python train.py --dataset="flat shapes of many kinds, plain or patterned, on busy backdrops" --crop_scale_min=1 --color_jitter=0.2 --targets=["largest shape"] --num_classes=20 --patch_size=[2, 2] --depths=[5, 5, 5] --widths=[80, 160, 320] --batch_size=128 --weight_decay=0.0
Rows from block 8 of a small image classifier, named by matrix and row number. Rows with one number belong to one neuron. Each number is 50 + 15 x the weight over its row's rms, rounded and kept within 0 to 99. All counts start at 0. After the name is the row's rms in percent of the matrix's.
After each neuron's rows are labels from the 100 images, of 14976, where the neuron reaches its largest size: "peak at" is the part of the image that holds the peak. Only what is clearly more common there than usual is listed. The data: flat shapes of many kinds, plain or patterned, on busy backdrops.
# gate: MLP gate (model.blocks.8.mlp.gate.weight, 416x160), inputs 108-159
# fc1: MLP up (model.blocks.8.mlp.fc1.weight, 416x160), inputs 108-159
# fc2: MLP down (model.blocks.8.mlp.fc2.weight, 160x416, transposed), outputs 108-159

gate.179 099:83 54 34 25 43 66 56 30 38 54 16 50 31 46 56 44 54 65 56 66 74 24 36 33 61 62 59 71 12 44 76 44 46 47 47 54 69 54 30 56 47 75 44 39 62 60 37 46 50 48 58 45
fc1.179 106:43 48 38 52 33 68 37 65 28 76 45 55 42 71 39 49 34 25 58 31 62 41 51 31 71 49 48 42 60 67 47 51 55 55 49 44 41 52 57 36 24 38 58 36 48 62 35 59 41 67 61 63
fc2.179 102:53 37 53 37 48 60 75 34 45 50 41 56 33 27 44 69 77 98 29 33 53 44 62 33 48 56 57 42 34 37 45 63 41 56 67 38 78 47 44 61 49 60 68 59 35 36 49 44 64 45 56 54
peak at: bottom centre

gate.302 102:51 45 48 64 46 36 86 49 35 46 37 27 44 64 44 40 52 24 72 62 66 61 45 74 51 54 42 66 58 48 49 50 57 72 47 34 63 51 47 70 46 34 45 30 56 64 75 33 68 55 74 64
fc1.302 105:52 49 55 53 47 41 69 33 21 86 65 58 32 77 62 45 51 25 44 51 48 58 46 39 49 35 61 50 57 41 63 41 51 59 94 55 43 33 16 52 46 51 53 67 56 40 71 37 47 59 24 49
fc2.302 100:60 58 58 30 66 33 59 34 38 62 56 70 24 51 25 50 64 82 54 33 61 34 51 57 47 38 18 50 61 42 47 62 57 44 50 49 59 56 57 34 29 47 45 65 76 48 50 58 62 45 51 36
peak at: top centre

gate.159 102:52 46 51 74 23 30 62 40 40 64 52 21 57 41 44 49 34 47 49 62 25 41 49 65 47 38 77 80 58 63 41 70 59 72 58 59 32 40 57 73 34 32 40 32 54 58 56 30 51 43 30 83
fc1.159 105:43 43 43 53 50 47 60 45 50 00 56 55 41 28 39 40 43 35 61 50 61 41 29 58 12 34 57 21 65 38 64 37 47 75 67 55 93 61 17 65 58 43 15 55 56 70 51 51 48 53 63 32
fc2.159 105:46 62 55 43 50 36 51 56 50 25 32 77 59 62 51 46 52 09 47 39 51 44 61 49 47 33 63 65 80 23 40 47 32 41 51 64 47 67 55 27 51 47 63 58 20 35 60 45 66 66 65 33
peak at: top right

gate.399 096:53 52 54 32 54 46 28 36 74 50 58 67 55 42 47 45 69 46 50 55 46 55 52 36 89 35 36 52 35 31 29 62 34 66 68 61 24 42 59 48 39 37 43 72 59 30 51 69 13 70 58 45
fc1.399 093:63 78 59 55 59 29 53 59 51 33 50 32 52 29 51 28 57 54 46 50 68 60 27 41 71 57 54 68 83 58 63 40 35 43 46 68 43 53 18 53 64 39 24 28 41 63 61 10 66 47 31 69
fc2.399 091:29 33 54 35 60 53 43 50 48 59 42 48 52 46 51 35 56 64 14 42 71 73 86 70 29 42 51 13 51 45 72 55 61 56 38 49 22 53 54 44 46 50 44 70 50 48 69 44 30 29 51 38
peak at: middle right

gate.343 099:48 48 49 49 40 66 48 47 51 33 52 24 68 37 51 29 50 42 43 50 40 50 81 65 84 76 72 76 34 71 49 37 78 54 27 69 41 35 24 62 77 37 69 52 47 70 38 36 71 45 50 76
fc1.343 106:46 74 55 45 54 19 78 57 48 50 56 23 65 70 67 25 48 43 71 57 58 52 16 49 45 32 52 45 61 54 63 33 71 28 42 23 47 43 42 46 60 41 54 56 49 75 57 49 50 41 75 37
fc2.343 100:48 48 10 78 32 43 46 42 43 69 31 68 61 59 56 63 64 71 42 48 59 42 65 56 76 63 48 62 64 61 68 51 72 64 40 47 59 71 72 54 32 51 44 56 44 41 73 36 44 68 30 50
peak at: top centre

gate.141 101:48 41 43 63 46 40 65 44 49 53 87 54 25 68 53 47 74 38 70 72 55 42 48 48 46 39 58 25 61 82 65 53 53 34 68 56 70 27 38 52 54 62 77 49 70 50 64 33 48 41 49 55
fc1.141 097:45 42 74 38 46 38 67 57 46 59 27 60 18 49 38 57 54 43 33 43 62 43 42 50 54 50 52 47 53 77 47 45 36 58 63 43 73 25 29 42 42 55 86 25 64 40 51 41 47 85 44 65
fc2.141 100:49 78 17 39 36 69 18 62 53 82 35 59 40 43 43 66 28 27 67 59 63 34 38 66 51 46 32 32 45 53 60 53 50 58 62 46 53 41 52 55 12 29 24 43 61 45 54 19 50 47 47 20
peak at: bottom left

gate.384 099:43 28 51 63 92 46 57 55 39 39 45 77 56 45 39 42 63 49 26 48 55 72 44 40 28 43 30 76 57 90 67 60 46 34 71 42 66 30 29 34 41 40 42 60 43 38 45 54 49 64 43 59
fc1.384 100:28 28 41 54 74 41 49 22 35 50 35 54 49 46 64 29 47 72 57 64 62 49 64 62 62 44 31 69 53 47 29 18 39 61 57 47 46 46 54 74 05 49 40 55 53 44 56 53 42 51 32 44
fc2.384 100:35 18 51 46 62 46 70 39 33 48 49 40 47 58 46 50 58 64 41 69 72 36 43 58 77 56 37 39 62 41 41 25 73 47 48 61 63 72 62 14 28 87 59 86 58 59 73 59 35 43 48 36
peak at: middle right

gate.280 089:68 41 42 62 28 43 48 30 64 44 59 47 53 36 63 41 64 68 43 31 89 66 24 44 75 38 46 63 48 75 63 70 47 48 40 24 45 67 65 29 40 79 47 52 28 76 34 49 49 60 52 49
fc1.280 093:37 41 52 51 71 68 52 60 54 47 45 37 08 20 73 45 63 30 44 30 38 39 72 37 35 57 54 45 64 38 63 58 15 69 48 73 48 73 55 39 49 69 37 46 47 38 26 44 61 79 64 61
fc2.280 088:27 35 74 33 54 34 35 64 58 42 58 68 61 52 40 18 77 61 57 48 41 53 66 45 48 19 46 50 37 68 70 62 47 63 38 36 34 37 68 46 29 27 53 59 66 90 42 78 44 19 50 47
peak at: bottom centre

gate.297 105:42 52 57 33 20 62 37 53 43 46 67 31 44 93 69 52 54 61 33 48 20 23 59 48 59 45 58 82 39 30 44 35 69 43 43 51 61 62 38 62 60 74 67 49 68 49 44 45 61 49 82 36
fc1.297 104:49 47 50 33 58 79 50 54 67 75 66 30 61 24 52 57 45 82 46 43 65 22 33 37 52 57 62 70 52 44 59 35 41 26 36 89 55 55 51 51 66 28 37 40 57 22 47 34 33 65 57 47
fc2.297 106:53 38 69 59 45 74 53 29 78 41 25 41 58 49 20 34 34 72 27 41 44 71 40 35 39 27 46 73 44 27 36 31 38 37 69 49 50 62 45 50 45 75 60 48 53 64 40 72 34 46 66 29
peak at: bottom left

gate.326 097:43 20 62 64 45 90 57 73 65 57 20 39 75 61 38 41 23 48 55 30 38 29 63 50 44 81 38 56 21 68 58 25 61 61 75 58 26 38 50 48 29 70 43 37 41 44 33 37 32 34 53 71
fc1.326 100:69 78 37 54 41 66 59 58 97 68 37 40 59 44 40 77 48 60 41 38 42 33 60 62 46 36 46 23 35 46 54 48 52 50 85 41 50 35 57 61 26 75 67 35 58 45 47 52 72 70 45 35
fc2.326 098:25 77 67 28 56 52 65 09 67 50 43 41 60 42 62 40 58 55 62 40 57 50 42 31 16 39 55 55 47 34 43 48 36 29 68 26 28 67 27 44 55 24 62 62 46 84 31 71 47 57 68 33
peak at: bottom right

gate.352 095:99 28 52 49 75 40 67 58 14 42 48 35 41 27 50 10 38 49 59 28 68 71 50 52 45 45 36 38 75 54 34 68 61 60 36 41 61 50 66 59 50 67 62 63 89 57 47 36 39 38 44 44
fc1.352 098:39 49 51 37 57 37 49 52 42 63 46 49 55 26 52 59 67 33 39 50 60 44 88 49 62 38 19 34 39 21 32 46 42 49 44 41 47 57 43 28 39 40 53 29 57 82 72 39 42 15 66 44
fc2.352 094:73 56 34 54 59 67 32 51 60 59 59 19 53 56 69 58 66 46 28 59 41 38 18 48 45 40 57 64 31 66 70 34 41 42 58 58 23 73 64 53 57 43 59 48 53 70 36 77 47 49 58 68
peak at: bottom left

gate.215 103:42 41 37 56 61 56 53 44 43 74 61 52 68 42 51 32 64 21 30 37 92 28 50 66 42 56 38 62 64 65 42 11 44 71 39 58 33 54 21 35 53 49 58 42 77 41 47 77 58 49 65 32
fc1.215 098:50 71 40 30 78 52 47 34 64 46 42 54 63 58 71 20 70 63 52 47 52 53 59 48 74 53 57 47 44 50 59 61 34 42 54 64 68 38 42 25 55 61 65 52 24 43 50 59 64 29 50 21
fc2.215 099:60 60 07 27 24 41 34 52 71 47 58 83 82 36 21 57 72 43 28 41 52 65 53 48 66 57 62 33 15 52 55 33 36 57 51 65 45 36 58 45 35 30 27 35 56 70 34 43 39 46 31 40
peak at: bottom left

gate.407 105:56 43 51 52 43 41 53 63 47 42 64 78 44 19 38 19 19 51 63 65 56 45 40 75 43 53 24 57 59 48 39 41 83 50 44 78 27 80 33 57 44 51 65 32 65 20 36 31 49 49 54 27
fc1.407 105:48 27 59 50 39 35 63 46 57 40 35 41 43 36 55 59 06 48 60 49 79 53 54 47 60 45 25 50 37 65 29 57 72 43 69 35 55 62 88 76 59 60 53 60 62 36 44 45 51 36 09 58
fc2.407 108:32 21 50 63 55 76 36 45 41 58 52 59 69 53 39 62 69 63 57 61 36 40 27 42 54 36 58 53 64 24 26 24 86 41 61 40 75 49 43 48 37 37 49 76 65 57 47 68 43 58 64 35
peak at: bottom right

gate.256 101:53 56 52 70 47 89 40 55 25 68 63 47 58 43 63 55 36 40 49 51 42 35 71 24 38 40 47 17 44 49 63 62 52 29 44 48 53 75 47 47 35 18 37 53 46 56 51 67 46 32 59 79
fc1.256 101:18 53 47 69 37 49 32 55 28 71 56 43 42 82 58 47 71 34 49 76 32 70 59 32 70 83 61 49 39 69 55 51 30 34 53 71 73 48 65 55 63 46 45 34 61 74 57 56 64 67 67 63
fc2.256 103:10 58 73 96 49 33 61 56 46 31 35 17 28 33 60 61 49 77 65 32 32 44 42 42 61 47 49 54 65 79 55 66 59 29 60 68 72 37 45 42 55 50 57 27 60 62 63 34 54 64 58 49
peak at: top centre

gate.73 095:52 34 80 45 51 72 64 68 34 43 42 29 44 32 46 38 31 61 41 56 52 30 24 45 43 73 28 70 20 68 55 44 59 64 48 40 69 14 29 63 47 45 74 72 53 46 44 45 53 26 56 26
fc1.73 093:46 49 28 50 55 64 41 48 54 33 48 42 18 27 60 45 60 30 52 36 30 79 63 39 46 50 70 52 35 48 61 40 57 59 48 40 35 51 57 43 61 45 64 30 85 32 50 67 54 45 37 56
fc2.73 093:65 65 23 39 49 55 59 48 38 60 24 22 68 60 45 51 46 79 49 31 38 58 21 41 51 76 37 48 50 58 40 56 52 57 49 55 70 72 29 48 35 36 65 46 25 53 75 43 40 26 27 57
peak at: top right

gate.268 097:48 29 58 64 48 55 49 32 22 56 55 51 52 64 50 43 37 29 54 47 53 28 65 42 19 48 19 53 59 58 47 42 56 36 69 53 52 99 50 49 57 58 63 57 30 28 50 59 78 53 22 29
fc1.268 105:61 22 48 43 39 64 79 51 60 22 51 41 49 32 47 59 53 67 42 25 44 64 44 25 56 52 48 55 61 53 64 62 50 51 44 63 57 57 53 44 51 39 76 35 20 74 20 69 41 38 34 52
fc2.268 104:60 48 35 33 48 48 87 57 64 56 48 70 62 75 35 33 57 69 65 47 37 57 72 61 54 26 59 44 46 51 45 45 71 46 56 52 59 47 50 30 40 68 31 58 50 68 41 37 59 53 61 31
peak at: middle right

gate.132 099:60 13 66 53 73 38 51 63 34 55 40 61 48 63 31 54 33 39 12 43 40 57 23 52 48 76 31 62 48 48 48 51 67 41 32 52 42 23 42 60 73 71 31 41 53 55 47 42 64 49 78 75
fc1.132 097:45 57 35 70 78 42 24 55 75 37 37 77 72 31 65 57 37 39 36 37 45 42 67 48 48 42 70 62 34 62 62 24 50 27 51 77 42 39 75 45 46 43 52 42 47 39 58 47 52 69 27 78
fc2.132 101:38 31 75 73 61 49 61 26 73 40 64 34 38 51 68 36 44 41 56 36 56 27 33 52 47 39 55 39 78 29 52 19 43 45 44 59 56 50 46 54 50 65 49 33 44 71 69 53 50 33 63 63
peak at: top right

gate.373 096:49 56 47 37 60 24 31 37 59 61 31 40 71 36 40 65 40 66 43 64 51 41 21 44 57 52 40 41 57 37 74 55 52 34 34 68 31 42 42 67 79 44 30 59 51 61 29 36 35 70 41 27
fc1.373 093:28 58 73 76 61 54 49 54 68 62 34 59 50 46 42 63 59 53 32 66 46 66 67 54 62 50 51 49 59 43 57 38 33 33 48 55 57 52 69 70 21 56 89 62 46 28 53 52 58 78 62 31
fc2.373 100:54 45 41 22 51 32 76 26 34 47 57 69 49 51 61 40 46 38 12 37 50 63 23 61 38 65 58 55 52 41 43 51 57 63 44 70 94 53 60 35 27 51 45 65 39 33 57 41 29 22 49 46
peak at: top centre

gate.12 100:50 74 60 52 75 22 32 33 67 35 30 36 52 82 32 48 55 49 32 35 14 36 50 61 50 76 60 56 16 55 50 36 48 57 50 61 67 46 75 63 65 08 58 65 60 53 47 39 32 56 46 68
fc1.12 103:29 46 44 57 42 71 51 43 40 66 59 36 71 63 38 83 42 23 67 26 73 62 54 50 35 68 67 04 42 73 65 41 50 72 70 51 20 46 34 52 40 46 60 37 58 43 20 67 55 55 62 33
fc2.12 102:53 50 31 39 55 46 55 28 52 48 63 58 24 22 53 40 79 52 50 25 38 56 55 55 81 55 32 51 65 54 36 27 66 47 76 51 49 65 49 45 59 80 25 31 42 48 44 43 59 52 50 45
peak at: bottom right

gate.345 099:65 86 57 59 41 55 28 49 56 56 64 50 57 73 65 48 47 60 46 49 34 69 43 49 38 51 33 74 40 66 48 51 48 39 58 39 50 44 83 34 42 70 65 53 44 55 50 44 55 28 35 43
fc1.345 096:49 32 34 57 58 42 39 67 59 37 47 18 34 34 54 43 42 42 43 54 53 51 71 70 34 81 61 45 60 54 66 64 27 46 62 74 37 74 54 49 42 69 39 61 71 57 53 59 37 52 48 59
fc2.345 094:47 60 57 33 33 59 36 77 67 37 39 34 23 19 61 66 40 71 45 49 45 31 49 74 65 27 53 34 41 71 56 58 47 43 72 28 61 54 39 38 57 53 28 45 54 32 54 67 67 52 55 67
peak at: top left

gate.98 103:28 53 33 79 42 71 34 54 41 46 49 54 35 44 67 33 66 39 70 72 20 47 40 54 40 58 53 59 83 54 30 58 48 63 30 49 24 65 57 41 42 51 54 59 32 67 42 55 69 60 48 03
fc1.98 103:47 39 34 44 49 35 81 56 44 87 73 28 58 61 40 43 33 60 69 31 24 34 22 37 26 56 87 52 46 38 56 64 50 42 78 59 44 53 40 60 75 43 55 65 54 62 32 37 46 53 51 42
fc2.98 105:46 51 54 46 43 69 52 57 54 60 35 44 45 46 68 65 43 61 37 20 63 17 26 43 50 46 27 54 44 51 62 47 49 53 44 71 56 38 45 55 46 25 70 19 81 67 42 34 75 63 42 62
peak at: middle left

gate.130 095:67 62 37 60 29 32 74 71 55 43 40 56 24 41 54 51 44 43 58 69 58 52 56 59 45 68 29 46 49 68 77 36 55 33 39 53 50 27 25 28 25 68 41 51 64 62 58 43 46 43 81 48
fc1.130 093:27 30 55 55 54 45 51 39 68 63 48 65 57 64 53 75 46 23 38 77 61 59 52 34 51 60 57 70 37 48 53 57 41 52 55 54 77 32 36 43 41 69 44 20 30 38 49 28 53 41 36 38
fc2.130 096:47 54 71 50 52 52 61 63 61 57 76 44 44 33 40 47 37 57 47 40 34 40 59 38 43 51 45 67 57 26 24 24 50 23 55 67 56 47 67 44 38 71 50 64 38 36 64 62 28 33 47 40
peak at: bottom left

gate.267 102:36 42 74 64 29 78 54 13 75 47 28 63 40 38 25 65 39 59 66 79 34 45 59 55 45 30 32 53 67 56 40 32 43 46 52 11 67 55 58 62 55 51 25 45 45 32 53 53 36 55 59 59
fc1.267 101:75 61 43 84 16 47 53 67 57 65 70 57 47 48 43 25 26 49 70 58 45 33 26 63 51 52 39 65 90 60 55 45 68 35 36 58 64 57 36 44 44 39 65 45 47 29 26 60 52 32 73 39
fc2.267 103:47 58 39 50 69 46 43 76 54 28 60 60 51 39 72 71 64 50 80 52 78 32 54 64 54 27 55 40 53 55 57 46 80 32 18 64 50 49 31 29 46 47 33 30 44 67 64 62 84 40 58 71
peak at: top right

gate.314 096:53 56 56 60 76 66 44 35 30 34 66 50 27 28 58 35 49 58 52 63 65 77 65 25 43 56 73 22 50 34 55 54 40 50 77 18 49 51 43 46 56 81 71 51 40 27 54 59 51 65 34 71
fc1.314 095:41 23 46 86 44 53 59 55 66 16 34 51 52 35 31 41 48 47 65 47 41 41 49 52 90 52 49 52 42 46 40 50 67 21 51 29 38 52 59 24 76 56 67 57 71 60 30 51 49 59 42 59
fc2.314 095:49 39 35 34 29 49 73 24 40 70 23 52 36 35 42 30 32 55 42 57 52 61 58 67 49 57 43 59 44 25 66 66 65 38 55 47 75 51 75 49 52 42 16 49 72 21 95 45 28 52 41 51
peak at: top left

gate.144 093:54 48 47 55 60 39 72 39 68 48 32 38 45 56 66 47 64 58 39 55 28 64 60 49 49 28 81 37 52 45 51 69 26 68 64 59 99 15 49 54 34 50 43 60 43 64 34 56 27 63 29 57
fc1.144 095:24 63 45 59 42 52 15 61 63 50 36 59 35 36 57 55 44 66 21 40 62 52 43 29 62 66 37 66 63 67 73 25 60 65 65 62 32 51 66 36 59 59 59 41 55 52 69 56 39 38 44 44
fc2.144 100:66 45 80 48 41 86 61 56 42 65 55 40 61 48 56 46 49 45 47 66 28 38 42 53 35 96 39 58 34 57 49 31 80 27 33 28 48 38 47 57 69 45 90 57 30 34 49 46 53 42 49 68
peak at: middle right

gate.383 101:86 48 77 55 36 41 78 59 71 42 73 48 32 57 71 52 35 53 70 48 52 34 58 53 66 43 42 56 45 45 32 32 80 50 45 31 71 43 51 61 24 37 51 58 45 52 61 42 75 61 23 31
fc1.383 098:47 74 56 29 21 48 47 62 65 50 56 64 39 43 51 64 37 44 60 76 44 43 44 49 76 64 58 39 34 46 57 79 48 68 31 53 60 53 53 05 45 53 58 58 48 66 56 63 51 69 27 61
fc2.383 099:54 74 38 14 63 59 50 32 46 58 71 34 34 41 53 61 61 39 64 38 45 95 48 72 65 57 73 41 28 46 70 82 61 25 49 56 49 64 70 54 68 28 61 48 50 35 49 58 63 61 36 62
peak at: top right; bottom right

gate.194 099:57 49 35 68 24 37 47 24 46 55 67 35 47 43 27 49 54 45 52 39 46 31 79 61 55 76 41 50 36 52 55 53 55 83 51 60 31 61 76 38 60 48 41 34 36 72 71 48 74 82 46 36
fc1.194 103:67 45 44 53 48 58 76 25 56 70 58 69 54 54 41 63 67 46 66 80 57 54 50 22 50 49 43 14 60 57 55 37 27 38 51 51 59 69 44 51 43 20 42 51 26 63 41 74 44 57 39 30
fc2.194 103:72 26 55 44 26 50 45 44 40 38 62 43 59 28 62 51 59 64 55 34 37 72 87 67 73 35 54 51 58 69 59 34 50 71 52 49 58 50 49 64 64 74 53 41 63 52 51 49 62 69 38 52
peak at: bottom left

gate.162 100:70 47 20 29 32 67 60 58 35 31 74 75 78 35 48 46 58 53 35 65 60 21 51 52 61 46 62 46 36 70 78 50 47 28 59 57 51 76 30 74 35 21 52 76 41 41 37 57 39 27 36 41
fc1.162 103:54 31 65 32 43 77 54 61 56 54 62 82 52 41 49 61 57 60 71 32 30 54 50 40 60 54 54 66 43 33 47 44 63 57 51 49 59 66 42 64 55 45 58 31 50 76 50 36 33 54 61 62
fc2.162 104:67 41 62 59 73 28 39 48 66 51 43 61 60 51 20 31 41 56 35 68 60 51 34 58 53 15 53 33 26 64 67 39 62 54 51 41 49 57 41 63 78 23 35 60 34 38 72 75 51 43 53 38
peak at: top right

gate.155 105:42 59 37 41 47 32 48 54 59 43 33 18 38 54 54 63 24 32 48 66 33 63 67 50 57 63 37 42 35 20 51 51 37 28 57 41 41 62 32 33 42 53 77 70 44 52 30 36 63 90 39 35
fc1.155 106:59 51 28 22 66 56 61 13 36 69 56 78 54 40 19 66 70 42 36 47 36 57 56 45 48 41 35 38 51 78 41 62 65 22 53 60 45 44 79 48 52 49 55 47 51 58 40 52 55 41 83 58
fc2.155 106:91 27 30 51 63 46 55 25 77 45 77 66 32 55 44 56 46 42 65 48 44 60 50 47 54 23 58 54 49 37 60 47 69 70 82 33 45 59 44 39 55 65 24 38 71 49 46 60 39 34 51 20
peak at: middle left

gate.91 105:43 45 44 62 42 46 45 62 51 53 58 23 62 35 62 58 46 40 37 43 31 55 47 32 65 39 36 69 34 38 20 39 59 50 42 43 35 34 63 60 25 55 56 68 44 37 30 43 50 63 74 46
fc1.91 099:28 41 60 51 44 53 70 71 35 56 62 56 21 45 55 36 44 58 57 58 34 60 28 75 68 78 50 79 62 43 52 56 64 66 39 50 68 50 63 24 38 74 56 39 37 33 52 37 35 51 24 52
fc2.91 101:71 42 31 28 46 52 51 29 42 61 73 44 36 31 41 88 51 49 65 25 43 40 74 59 64 34 43 48 35 61 23 45 49 44 38 67 53 42 57 73 30 63 65 64 59 37 60 45 48 66 14 58
peak at: top right; top centre

gate.55 095:21 41 24 50 53 63 42 27 39 40 16 30 39 56 68 53 32 58 75 63 66 44 61 22 52 43 18 40 52 39 28 36 48 71 37 54 32 62 51 42 43 52 59 65 86 25 38 41 59 34 32 20
fc1.55 099:59 29 54 44 63 48 64 56 53 17 51 54 31 64 46 50 65 67 44 42 30 52 67 59 63 49 46 43 70 18 50 45 60 37 33 51 50 57 64 41 50 35 23 74 70 58 33 50 46 49 54 47
fc2.55 096:61 60 75 39 58 38 57 58 71 63 62 57 31 35 30 26 51 52 45 64 43 94 69 30 43 40 80 35 63 48 58 64 58 60 53 22 50 64 26 61 71 61 43 35 46 48 77 69 38 36 54 26
peak at: top centre

gate.262 097:60 33 53 68 44 42 43 29 58 57 44 76 83 38 61 49 54 31 36 53 67 24 59 25 54 59 65 66 36 69 36 37 23 45 25 43 25 48 74 55 49 40 65 42 43 47 57 45 75 22 60 68
fc1.262 099:48 14 51 11 48 36 38 64 40 81 33 51 39 53 18 52 70 52 32 66 44 55 48 62 73 41 62 82 64 67 49 40 31 72 62 65 72 43 56 49 74 59 62 58 69 43 41 30 35 81 47 57
fc2.262 100:58 02 71 67 41 53 46 54 47 73 53 52 66 57 50 46 34 56 38 38 54 51 45 52 63 33 74 66 59 62 81 46 53 56 23 37 56 50 64 53 61 42 41 43 33 60 46 43 57 62 60 72
peak at: top centre